config.toml
train_examples = 39062
noise_aug = 0.01
time_shift_ms = 100
arch = "wavenet"
depths = [14]
residual_init = "none"
batch_size = 48
lr_schedule = "step"
Rows from block 3, named by matrix and row number. Rows with one number belong to one channel. Each number is 50 + 10 x the weight over its row's rms, rounded and kept within 0 to 99. All counts start at 0. After the name is the row's rms in percent of the matrix's.
# filt: filter width-5 conv, dilation 8 (model.blocks.3.filt.weight, 320x320x5), inputs 156-167, a 5 kernel for each
# gate: gate width-5 conv, dilation 8 (model.blocks.3.gate.weight, 320x320x5), inputs 156-167, a 5 kernel for each
filt.153 100:39 40 29 38 48 41 36 33 33 49 69 58 62 59 56 52 41 33 36 53 45 60 65 59 38 41 52 56 54 43 53 42 39 43 55 41 52 57 55 46 63 54 55 55 62 41 32 30 33 51 61 50 57 55 48 63 50 42 43 50
gate.153 101:72 68 61 67 61 61 62 57 59 54 38 43 38 32 32 53 54 49 52 49 36 41 53 48 48 44 46 54 56 57 57 59 47 49 49 42 43 59 57 55 49 49 41 41 47 76 73 60 65 63 39 42 39 34 37 50 55 46 49 47
filt.154 104:38 42 40 49 43 33 41 39 44 35 74 75 50 49 55 48 56 41 40 34 65 53 55 42 53 50 37 55 55 55 46 53 45 47 40 48 31 56 52 57 49 71 62 61 55 31 42 46 56 43 70 73 50 44 53 46 59 39 32 36
gate.154 109:67 48 54 47 62 68 59 58 49 60 42 38 41 41 31 65 52 56 48 50 22 48 39 52 29 38 55 52 55 56 64 48 55 46 50 34 50 46 53 42 66 56 49 55 66 73 51 57 50 70 48 42 46 47 35 47 45 50 54 46
filt.155 097:61 64 55 55 63 61 49 48 52 53 44 35 50 34 36 62 42 50 47 46 41 55 55 55 44 48 62 56 65 62 62 41 47 40 43 38 54 51 58 58 54 29 41 36 33 61 56 45 52 58 40 34 43 32 36 46 35 38 31 31
gate.155 105:50 61 51 66 68 51 63 56 61 55 53 47 53 40 45 51 60 57 56 51 49 29 29 22 32 47 41 40 47 49 53 65 62 54 52 47 46 37 43 45 40 53 65 63 46 53 67 61 73 71 53 49 55 44 37 53 48 51 42 45
filt.156 107:56 57 63 56 54 60 54 61 56 54 20 37 46 41 54 35 51 56 40 52 48 47 49 53 56 74 60 49 63 53 45 48 51 41 48 61 49 41 57 44 37 54 47 39 50 55 55 57 49 47 18 40 46 39 55 24 40 48 48 54
gate.156 097:47 39 49 44 42 41 42 51 56 47 62 73 60 62 73 52 53 61 56 67 51 55 61 56 59 44 38 37 45 33 49 51 56 59 59 41 36 43 40 29 55 59 47 46 52 47 40 43 48 39 54 67 53 55 66 54 63 59 51 64
filt.157 098:52 45 54 51 50 56 47 63 56 45 70 60 48 43 64 65 46 60 52 46 59 60 46 48 58 30 42 40 48 45 73 58 61 58 55 28 51 44 53 47 46 42 46 43 47 41 47 58 52 40 67 57 53 45 61 71 56 54 42 46
gate.157 101:47 42 49 42 36 42 34 40 38 29 63 51 49 54 62 51 36 41 27 37 59 66 51 56 61 53 64 60 62 55 45 32 39 29 38 46 62 52 64 59 46 37 46 51 48 45 43 49 39 32 58 50 47 51 58 44 43 36 33 38
filt.158 102:37 43 43 50 39 30 33 34 43 33 53 52 50 49 56 33 22 32 38 32 60 64 51 59 70 60 63 59 61 66 35 26 33 32 28 63 65 57 61 69 47 46 52 47 40 33 36 40 43 35 59 54 54 54 55 46 47 36 39 35
gate.158 098:57 57 51 61 61 49 46 46 58 56 60 41 36 47 55 55 36 34 58 63 50 49 36 32 34 46 63 55 37 33 56 34 45 65 67 33 61 65 39 35 58 47 55 60 62 50 53 62 66 59 60 41 36 47 54 64 38 31 50 58
filt.159 103:54 50 56 59 65 51 53 47 49 64 51 47 52 57 61 59 56 46 50 74 47 49 51 48 38 37 42 45 41 20 57 54 54 55 80 31 44 36 41 17 61 64 57 54 69 56 55 56 51 57 56 49 53 54 63 61 52 46 46 54
gate.159 098:41 43 51 43 39 45 47 59 52 39 63 66 59 63 61 48 57 65 58 45 55 58 59 64 51 48 42 40 46 43 56 61 65 57 54 44 43 41 38 42 43 49 39 34 45 41 40 48 41 44 54 63 60 65 62 60 66 71 63 46
filt.160 105:45 36 39 50 41 50 41 42 50 45 51 58 49 45 50 54 51 46 35 29 58 64 61 61 69 50 50 55 64 67 45 43 43 36 29 50 49 48 56 63 43 38 43 36 33 47 40 44 47 41 50 56 50 43 48 53 55 51 40 42
gate.160 108:42 38 38 34 34 36 42 42 32 36 52 68 61 69 62 42 51 49 46 46 49 54 65 64 62 56 45 53 49 46 45 51 47 45 44 54 42 55 53 51 56 55 47 54 54 44 37 35 32 33 51 66 63 69 68 38 55 49 44 45
filt.161 101:45 40 36 46 52 42 46 43 46 52 62 63 73 68 65 54 53 61 50 57 52 59 61 51 46 38 41 31 40 38 52 50 53 51 60 40 46 36 43 40 60 62 55 53 55 43 40 36 45 49 62 67 77 69 65 58 54 61 52 47
gate.161 102:42 59 62 52 56 36 61 57 52 52 57 51 47 52 50 52 68 65 61 58 49 26 37 42 47 45 37 41 43 43 50 74 65 62 58 43 31 36 41 37 62 69 63 55 49 47 68 61 52 52 59 53 50 53 51 52 59 65 61 60
filt.162 099:57 53 65 63 62 57 64 57 56 59 43 39 29 37 35 64 53 56 50 49 48 54 57 38 39 50 58 57 47 51 59 47 45 50 50 43 62 58 55 56 52 32 23 56 54 52 55 55 58 61 47 45 36 38 37 49 55 58 43 45
gate.162 099:48 43 52 54 55 45 33 38 47 59 43 52 44 49 49 40 34 31 47 60 43 48 46 41 28 61 58 54 48 38 42 36 43 52 65 64 64 59 48 34 49 58 70 65 69 56 46 55 58 67 41 53 47 55 53 31 34 38 51 51
filt.163 106:64 74 66 70 54 64 67 58 56 53 58 45 36 50 64 56 47 47 53 61 51 47 46 44 47 44 53 59 48 39 55 49 45 60 61 46 52 57 42 39 39 44 47 45 50 54 60 58 60 50 56 45 40 52 65 59 50 50 51 58
gate.163 103:43 42 38 35 43 31 35 31 33 38 73 69 78 65 67 46 49 49 49 43 60 56 60 59 61 44 43 35 48 49 48 49 49 43 44 51 48 46 55 53 55 52 56 55 53 41 41 35 38 46 62 57 69 64 60 48 51 56 58 48
filt.164 096:44 42 49 58 65 38 35 44 49 54 53 68 54 45 30 40 50 43 39 41 63 69 54 59 48 53 45 50 57 63 41 45 32 35 34 55 48 58 57 56 41 51 51 40 41 38 31 43 48 59 50 72 53 45 28 44 59 50 40 33
gate.164 096:41 38 42 40 35 43 44 50 43 39 42 49 55 45 47 39 45 48 46 34 40 44 46 47 52 55 52 45 53 59 41 42 49 47 37 60 55 50 55 63 67 60 57 56 50 55 54 54 56 46 44 50 52 46 50 32 32 42 41 35
filt.165 105:23 37 42 39 44 35 44 53 49 44 65 71 67 57 56 50 53 59 51 48 66 57 66 62 60 47 40 48 56 56 45 55 49 41 43 54 52 45 58 58 66 55 40 44 45 34 39 41 43 41 67 69 70 57 54 47 50 66 52 49
gate.165 103:63 52 47 51 57 71 55 51 58 65 25 24 31 38 44 58 42 38 56 57 37 50 56 47 51 54 67 58 45 47 52 42 39 55 57 52 63 63 44 41 43 35 40 54 48 67 59 54 58 58 30 28 38 43 50 53 44 42 58 62
filt.166 100:50 47 48 61 60 58 55 46 58 56 47 50 58 54 58 58 55 51 76 75 47 45 63 48 36 53 52 54 31 22 58 58 52 69 77 49 39 42 30 25 47 61 48 53 61 50 53 44 49 53 47 53 60 52 59 56 48 52 54 55
gate.166 101:43 48 34 29 41 50 63 46 37 46 48 45 57 59 46 46 57 58 40 38 65 59 66 73 62 59 52 46 54 59 38 48 44 28 28 63 52 53 71 70 38 44 51 47 45 39 44 33 28 41 49 45 55 59 46 40 52 62 57 46
filt.167 102:42 35 33 37 53 47 45 40 38 51 55 56 60 51 47 50 43 46 48 51 53 78 70 65 43 50 54 49 46 45 48 41 47 47 54 54 62 54 54 50 42 38 48 50 45 41 28 19 35 54 55 54 59 49 46 51 47 46 53 56
gate.167 101:53 40 54 62 60 55 48 53 61 67 44 39 38 39 46 54 34 44 59 64 47 59 51 47 42 50 70 57 46 41 44 31 49 57 61 47 73 54 43 37 42 35 33 42 51 52 47 54 56 59 42 38 34 35 42 48 36 51 58 54
filt.168 098:46 51 50 55 56 60 65 62 56 61 54 51 56 50 58 62 62 79 58 68 56 57 65 63 44 45 44 31 39 28 55 61 69 59 75 52 44 29 51 30 43 45 40 28 44 45 46 43 50 56 52 53 55 50 59 61 69 82 77 71
gate.168 098:49 53 58 63 55 47 48 54 59 54 34 42 42 46 47 31 33 44 51 47 53 50 40 35 35 73 65 52 52 50 38 39 56 58 57 66 59 43 38 42 34 43 61 65 62 46 53 64 67 61 35 36 42 45 45 29 34 32 38 36
filt.169 100:63 63 52 49 43 64 58 49 56 48 35 39 48 40 45 49 47 46 47 45 52 52 53 53 54 58 59 62 61 64 46 47 43 42 37 53 49 50 54 60 32 25 27 33 34 56 58 50 53 47 38 40 46 44 44 46 42 41 42 43
gate.169 099:46 60 55 43 40 38 56 59 40 32 51 45 45 57 45 43 51 56 54 35 36 39 40 53 55 45 45 51 49 64 49 59 55 49 32 41 43 43 44 70 73 65 56 56 50 56 61 61 48 46 51 42 47 59 48 41 45 50 60 43
filt.170 102:51 53 53 61 55 56 59 58 63 55 55 59 44 40 43 51 65 51 61 50 54 52 45 39 54 49 33 56 49 55 48 62 49 54 44 51 34 49 37 52 40 50 50 52 45 49 52 56 65 55 56 57 39 42 41 62 79 53 52 51
gate.170 102:49 45 31 53 51 46 49 36 53 52 57 49 42 33 52 55 55 35 50 52 38 44 55 37 48 36 44 57 48 47 57 49 34 49 52 38 45 67 52 43 82 77 68 69 62 51 51 42 61 54 65 55 46 39 53 51 51 40 42 57
filt.171 095:48 50 45 45 39 38 50 45 42 36 42 43 42 42 47 40 48 39 23 35 48 42 46 44 46 54 49 63 69 58 39 42 39 29 38 54 49 58 69 56 55 61 54 55 57 57 59 53 51 51 44 48 51 46 45 38 36 36 23 37
gate.171 098:38 46 33 42 47 39 48 31 40 43 72 52 50 52 54 61 57 37 52 50 56 60 69 58 59 38 51 61 50 56 58 56 35 53 49 46 52 75 56 52 56 46 34 41 39 35 42 27 42 40 73 53 48 50 48 63 57 42 53 55
filt.172 106:58 56 55 55 56 65 60 53 53 58 56 67 56 52 54 57 73 55 51 57 50 42 50 52 52 36 18 31 43 43 65 78 61 51 57 40 28 43 54 49 38 55 52 51 46 54 54 52 52 49 58 72 56 58 57 53 72 53 50 57
gate.172 096:58 48 55 51 51 60 58 68 65 62 52 51 48 58 59 68 67 70 81 68 48 52 52 49 52 36 45 41 28 34 65 57 62 79 66 38 45 39 17 35 48 39 34 50 49 51 46 52 47 42 57 57 49 59 62 74 72 66 73 69
filt.173 101:72 60 55 61 56 64 63 53 61 55 49 54 55 47 49 62 71 63 67 59 49 50 60 37 49 42 38 44 48 47 61 63 63 61 58 45 37 42 46 50 42 44 45 45 39 56 54 44 60 52 50 55 50 42 50 80 73 68 66 69
gate.173 103:55 49 46 51 50 47 50 45 41 40 45 52 57 54 55 43 52 46 38 41 37 22 54 53 55 52 40 50 57 56 46 51 38 39 43 52 46 54 57 56 59 74 56 55 50 66 64 48 50 48 45 50 58 51 51 34 43 57 45 46
filt.174 101:59 62 70 51 63 52 53 66 53 55 37 41 32 38 43 44 57 51 38 49 40 42 22 44 43 53 49 53 65 47 44 56 54 41 57 57 43 51 63 47 50 55 61 50 54 61 60 70 53 62 34 36 25 36 36 42 53 29 27 40
gate.174 098:50 51 51 56 53 49 60 62 64 52 40 48 46 45 41 45 56 63 67 55 38 40 43 38 37 50 40 35 39 44 50 62 68 66 60 58 46 40 41 57 58 55 50 51 51 56 61 60 60 58 42 52 49 45 40 42 63 73 65 55
filt.175 098:46 45 40 50 55 50 48 50 61 60 56 45 49 52 54 66 65 53 70 66 71 67 70 65 58 53 57 58 44 43 54 45 41 60 65 50 55 57 42 40 39 39 41 45 41 35 35 34 40 46 57 50 44 50 55 66 59 49 70 67
gate.175 102:38 48 57 36 47 24 50 61 31 33 55 51 47 45 46 30 41 53 34 34 65 56 39 41 45 62 51 45 58 55 33 46 54 36 39 58 50 41 62 57 56 50 63 68 65 32 50 60 52 52 49 48 45 43 46 42 50 50 38 36
filt.176 096:42 61 54 49 53 37 50 44 49 51 68 60 56 49 44 54 65 48 46 45 54 38 55 52 47 36 32 49 49 56 56 60 50 45 44 36 31 38 41 55 70 63 51 56 58 38 53 44 46 56 64 63 57 50 46 59 61 48 41 41
gate.176 097:41 43 44 48 52 40 42 42 42 41 46 54 54 44 36 34 43 47 37 23 60 57 59 50 55 65 50 48 55 71 31 42 49 49 30 77 64 60 66 82 52 57 53 53 44 42 48 46 50 53 45 47 48 43 32 46 49 65 44 36
filt.177 096:49 46 49 45 56 50 45 46 48 51 51 65 66 56 47 55 62 63 52 43 64 60 50 53 55 53 34 34 49 55 45 62 61 48 37 48 36 37 45 54 34 50 53 51 38 48 40 43 46 53 56 66 66 56 43 55 67 51 51 42
gate.177 098:45 55 44 55 54 44 60 54 59 57 43 28 44 46 50 40 45 50 56 50 58 48 41 47 48 64 67 50 46 51 35 40 44 55 50 64 70 59 44 50 38 37 51 43 46 44 61 56 56 54 37 28 45 49 49 44 36 45 54 54
filt.178 098:44 52 43 55 45 60 61 58 52 49 65 49 41 38 62 74 65 61 53 59 57 50 50 56 64 30 38 46 55 45 65 56 43 44 52 38 46 55 56 45 53 49 42 41 36 41 47 49 52 41 66 47 44 39 62 78 60 55 55 60
gate.178 104:41 44 35 39 47 35 40 41 38 44 69 62 66 60 67 53 51 53 42 54 49 57 58 57 55 33 44 49 49 39 61 53 42 44 52 43 47 49 57 40 63 49 56 52 57 44 37 36 41 44 73 67 70 64 70 62 64 56 50 63